config.toml
encoder_inner_norm = false
encoder_layers = 8
decoder_parallel_block = false
eps = 1e-08
max_precond_dim = 1024
Rows from block 4 of the audio encoder of a small encoder-decoder audio transcriber, named by matrix and row number. Rows with one number belong to one neuron. Each number is 128 + 32 x the weight over its row's rms, rounded and kept within 0 to 255. All counts start at 0. Numbers have three digits each.
Before each neuron's rows are labels from the 100 clips, of 14976, where the neuron reaches its highest value: "loudest" is the band of the loudest frequency at the time of the peak; "top examples" is what is common among them. Only what is clearly more common there than usual is listed. The data: two synthetic voices taking turns or overlapping, over music, noise or silence. In brackets: how many of the 100, against the usual share in percent.
# fc1: first MLP up (encoder.blocks.4.ff1.fc1.weight, 640x160), inputs 80-159
# fc2: first MLP down (encoder.blocks.4.ff1.fc2.weight, 160x640, transposed), outputs 80-159

loudest: 2000 to 4000 Hz (67 vs 5.4)
top examples: text has "black" (30 vs 2.5); text has "back" (28 vs 2.5)
fc1.406:177132154118187159155104131120106127088094114142143112171149105130106079189190119145067119072081125141123151082099124091079159116112132098130042148115122149180140113115115114108123166099193143164167145156183106145147152159092206093106178131
fc2.406:163120197149150134125114102138057060109136111101147119149144164096125176194083147087176105090126122116139158125152182137094144173106170094121191074170120162090114142109080149149169161158160148194135064102109183082130160160127156152130093149

loudest: 4000 to 8000 Hz (25 vs 8.3)
top examples: text has "market" (29 vs 2.6)
fc1.225:166189183120152131155178112151154130129088141066113138098160100162155097147131089125146128136075068116120128145123129104084110219167139097093134153091119134161115114164144136094097111148075159117154127172170092107068149201159150107127171084
fc2.225:072073130150168045137104140088103174094104159151152152122163110123150105143159105161172111174120105140108111115125121150122086148134198088131130154121084182101139115131151088083099163105140116201072115122111167081104046128051121087118099119

loudest: 500 to 1000 Hz (70 vs 23.5); 1000 to 2000 Hz (29 vs 6)
top examples: child-like voice (73 vs 40.2); first voice: child-like voice (55 vs 25); text has "shiny" (37 vs 2.8)
fc1.468:169166201163119159109129073181135162160126142196086093121101123069122139149187090097163139166074180138074156118080112117108156118138173106175120067117097094115150188090090127152080143090172170108155155069142143116127139135160104133154106165
fc2.468:116102145174148168118174126077111135114161145133147150086095048101183117140149105119131155129083117089135120114177155165141069129127141162111141098142115085108059136177186113118142087117159121131136128137127095106080125100127140060146167141

loudest: 4000 to 8000 Hz (38 vs 8.3)
top examples: reverberation (78 vs 34.9); text has "cancel" (26 vs 2.4)
fc1.126:124188172136132136138134109136086127123127176126157086104126198160066127117105111139102157075148107149048069096109174135137109141106059117139115081103097129106085141146174030096133143200107143105082179184146172133065142120113106093133131128
fc2.126:125139130092114150166156104154094192118079129116152187137147095117127075109110126169129121165153107133185133111130114149150139091128161166115177133097112170205114107112090112084059119135154091134108128113152074136147076107167153123082074068

loudest: 1000 to 2000 Hz (30 vs 6)
top examples: background: none (60 vs 32.3); text has "her" (35 vs 2.7); text has "his" (28 vs 2.6)
fc1.30:057070089146144065116105102139133146133086212156117122143114139169071101119166125136152117148122169098137172167155137141151128122091108105201167125124155101159117094118116082124159076153084142095167121157129126138100186165102098110120188197
fc2.30:090084160084104119189121134103121106097090147131143096152185130155071152123171130119119137195121160154095153112100110091173180118096102132172168163147183104162101090142105146169130069176112060114056098128106069091223127114157154100165128120

loudest: 4000 to 8000 Hz (82 vs 8.3)
top examples: background: everyday noise (60 vs 34.3)
fc1.102:118131172124122150112126144130126120121157138078146117070128174193145116138104145156129146104190140133052109083123147129167115125096084125145188145095158099108171161088129103067127122153087100086179139134073150112122072135170137120149140144
fc2.102:174141164076122121142091189147147117127136144112180198191122148127129115100110193138088098175133094119149081131124115144140159123107168095159139079062142134153120121138103104123137172155125092149093157107123106146160107104161122125048083128

loudest: 4000 to 8000 Hz (49 vs 8.3)
top examples: text has "next" (28 vs 2.7)
fc1.414:164104133096132034238167122135141059096139137085144085127097173087137152103118155137101128143179150131090179113140116108089110141121113128120128121138148150089083127146115156046138108064163126089109131108106074105095137193160137100125157141
fc2.414:109107078131105126166123134092103120116145171101147125141107050159108124135157087143105113151139131078149100214151062118140153167075195143112157168180124143158143158145097142054099115133099166136097105105075158071175076160149151114110074090

loudest: 2000 to 4000 Hz (39 vs 5.4)
top examples: text has "shop" (28 vs 2.5)
fc1.21:214160209107102148130132146106115089155135137108147159123078144131124148136088151130129127086058119072133135132139096087080205140151140102123119181071198175140115127074157125179165122155111180131212089157064119081177078134144126123084149156
fc2.21:165039102123129121128106037124216137147174087104136154130129133188084119160130098181150124173143137118139067105106134151143165163133124093069121108051131146065105180103150088167187133152168088138061134127083108080172104111129148097109064158

loudest: 500 to 1000 Hz (52 vs 23.5)
top examples: reverberation (95 vs 34.9)
fc1.11:205087172128098126122144173142111129147109094104152097136129173082133158109084149134120169108104084171119099077094140153123086051088107093155098125125203199124094132076130067162144119121128135118101142153166225172150139118134106153092185194
fc2.11:135125101130167112106180133148155124139138079134148155134163112104188140149131175147098164171174112131154098065147110141106147061131121154141117132074196171161117110150125103127129109144113075084104126156158103125216115124097118088109114146

loudest: 250 to 500 Hz (51 vs 23.4)
top examples: child-like voice (66 vs 40.2)
fc1.620:077168084101074106127165090174142075169108080131127120134140102126118120181107036124123141116097142094131091107140107085185099148180075076129030168132066123106142159139127106079143098184120173145162133163117148117167103162198117114132061164
fc2.620:152122154132168163146126104130124146153142153079099158155081130135103149079152143137143089116097159114102096067106196132184124118114114121096120104110116086115147197103101104156117158106120112121182126179098115178149102187113181135137103112

loudest: 4000 to 8000 Hz (34 vs 8.3)
top examples: text has "thanks" (25 vs 2.5)
fc1.275:157107110119123157097201090114117085180074134162177120136199129151130124193144099215128115155151140171099106064151165100153094125085144083102128110077154130129130109131146082082131126118125155156112145150130106137110175144131110132140174137
fc2.275:138154168139130128147126160137112137095117125148104114106100096162115140174107182144126093170177106101170132130154124137114154121180225097181114120144129187108072140160125155111153142108135098127128091159118146092143103175110136144116072112

loudest: 250 to 500 Hz (48 vs 23.4)
top examples: reverberation (100 vs 34.9)
fc1.18:160175109075114150146103120106145078102122118105175120161070150082160161117133160145131130197132111159029122107108122141106104122100072157125116194113153111111144132141154120124151151119198162126150122170118109136187110149112076117181099083
fc2.18:142117124092132142126108136172146133144109086213133093126144154124091081166131206131144109137102115139151106137124168149122120170110108153117175090158168130133094145192137126162177130142111117154096181103116136113166096190085137110113094140

loudest: 1000 to 2000 Hz (51 vs 6); 2000 to 4000 Hz (25 vs 5.4)
top examples: text has "hat" (29 vs 2.7); text has "heavy" (25 vs 2.7)
fc1.154:065098152186125152110132127110149126110034173135119084172166165134040125122169161154162140101107157111109163182125178084106143149116106116227135156159182144100118084155135113089205061112108082108143136166099138093161176164138139118078208136
fc2.154:074088185137145144138114148113126078104084124189159076161160144163098169100142179132103135181118170154108138138107130148164157122138120126182154117170172126161125129149091157121132131159087061108109097139109120109175091126178102094145133121

loudest: 500 to 1000 Hz (86 vs 23.5)
top examples: child-like voice (71 vs 40.2)
fc1.215:140174161147120121169081132051128121150134154096077111168100181109136145095142115154139167126133142171125077140134116105134168104131150077128047078165132124127138114160126132119090120145125092088120118084097130182150137074194140154171130129
fc2.215:126131163077126167096095184194186143134150140109136133164171127120149133161092107130063154108087154052080121151133145074114166112140125137115074089087060110131180134200080180117081153137107074119163134116125107138102188179116116183108149139

loudest: 4000 to 8000 Hz (36 vs 8.3)
top examples: reverberation (79 vs 34.9); child-like voice (72 vs 40.2); second voice: child-like voice (41 vs 20.2); thin (high-pass) (31 vs 12.1)
fc1.99:113146144154138105163184143148113221105110167144145090127144075189117200133060093117109115108079097148108122121102155115091092122155105087128107109101164130129094136101101125099110050123163157094151120162085080129117113156069065137194147137
fc2.99:084206079120140100140125071124109147134154138100150125101163081166146111084122145152137154157099133176104072181114124147136201149115170144136117195155152126097116199179105117061115146184124104121129106113115175068114105123153111110070121141

loudest: 4000 to 8000 Hz (32 vs 8.3)
top examples: text has "lost" (27 vs 2.7)
fc1.25:111146136127149054198131107139157123153116160101170129132077161100144142106110130103117177074133121166176132100113114128163139096135107121125148147192124133114143130165106181024129142085162062077155126106100049126117144118151144141160111126
fc2.25:112165119109148150094155213112130120138106097104201123128113090146079129128101133180095134180108124088143179159124093105105152151105192084089098145143157101143162135145112141065105138177097134089128133146110162100176070159167084081067139126

loudest: 250 to 500 Hz (51 vs 23.4)
top examples: text has "forward" (49 vs 2.6)
fc1.46:115091092102092074114175090160154145164130186173165086098116138133108113100148145145090131119124147140138093171195083123116154123216086090156085141120116088119211127121188097111111183118124153115189082129162144137075116117135091138139126095
fc2.46:141155121071175100111140073154095100138119117125149137179116082069154132135170141091112105083129083122229103131107156137153172099167103118182040095087161084104051192111131153101129153090194139121163150145137109126167101094130175122207174169

loudest: 500 to 1000 Hz (90 vs 23.5)
top examples: child-like voice (88 vs 40.2); second voice: child-like voice (55 vs 20.2); text has "brother" (33 vs 2.6)
fc1.513:125133129115128097131112059098098122124139150131103153085081163102179149133137127089165105057099157139169104126106109111119162090130075111122173133116153118098087106143150177154124102182140174188143181049143164120124085163134118125104114169
fc2.513:131126138139141161085149142132074121134127167115155111150146211123088144130086152130207129129119123180096127136143177158094118131082124148147063094130163162169128105112096096099126174118127156110153121096178132094127185085142128157079169089

loudest: 500 to 1000 Hz (67 vs 23.5)
top examples: reverberation (98 vs 34.9)
fc1.153:122177207085113079179155144082143143154167088083108124114149093126073105093114155148082140140078130116158093129099115127153152186093145147127123138149074140164082131182125181099087082130105126113122085166151148117107150132125124101106194156
fc2.153:110150144143105199122121135157104076062153087181162109138095105076148087132106092083155080178099132083124160154187171142131089168127064108089139072145091110124145157129116087101060149140129115142133111187113163117131139152137143104086168090

loudest: 4000 to 8000 Hz (35 vs 8.3)
top examples: text has "path" (50 vs 2.6)
fc1.515:126104144167162095193153156095128145093182107109148160125124182182116163133172112111129118118148086155142072132124092146119093098104173132130127146152076085171084115141146119105166163105184157081166078129136066091104148137092078099134119171
fc2.515:123188089109148092163139147177108142088126135132142078138107122177110160043123110112121156162102108135083178153178130101150206084116147186141126142156189140134107188112093092080102112136170096160151153144136146120139104129111083120118103151

loudest: 4000 to 8000 Hz (31 vs 8.3)
top examples: reverberation (86 vs 34.9)
fc1.86:117162154158086160096112148096137183139124122133184134116103088130172169177101128120075163101151144166143083123119196152104094100153098096171078128190136174136144121127141124127137120121118093086136109154082106099130142165086045122137089137
fc2.86:107183161173104110125169101126155164170093109102165121158173074207105157180121127135135152150087116148143088100141139145126168155199159102144076116104140119084112166159151152054092158157115122108159075114159138086104087119108098084100132118

loudest: 250 to 500 Hz (65 vs 23.4)
top examples: text has "took" (29 vs 2.6)
fc1.5:135081095127140070134107098079142170088143082124093073128128109131119138204125165111113155175139203095140119138083106106161130060088102110112157120130153102153114099096090053129201147156114106133125118116103155177150163100146061158127146142
fc2.5:093150167097145109153104191156153128155099147116129097146172116103165117193140145126088209168143112110162153086048135100098163119128103165112084124081177107072110120197069130115159127134132104157131128105066147125160115147114100145087162138

loudest: 250 to 500 Hz (74 vs 23.4)
top examples: text has "sister" (33 vs 2.4); thin (high-pass) (32 vs 12.1); text has "zero" (30 vs 2.7)
fc1.576:153094096150132137129101139118132125123116176177220100091149232101197161127085062159178147120131127127102219151111133138070064175111112146122128192166154105123182118153114131111202149139149163154128125137149171106123142126180125140140126147
fc2.576:119137184156151168163136167137120151162098090149079055126140074123138109171146102122114139165096108135170161125148129124057119114112170125129092085142110091098089134130118140066140066147093113074158084078135133095079165084131085176130160176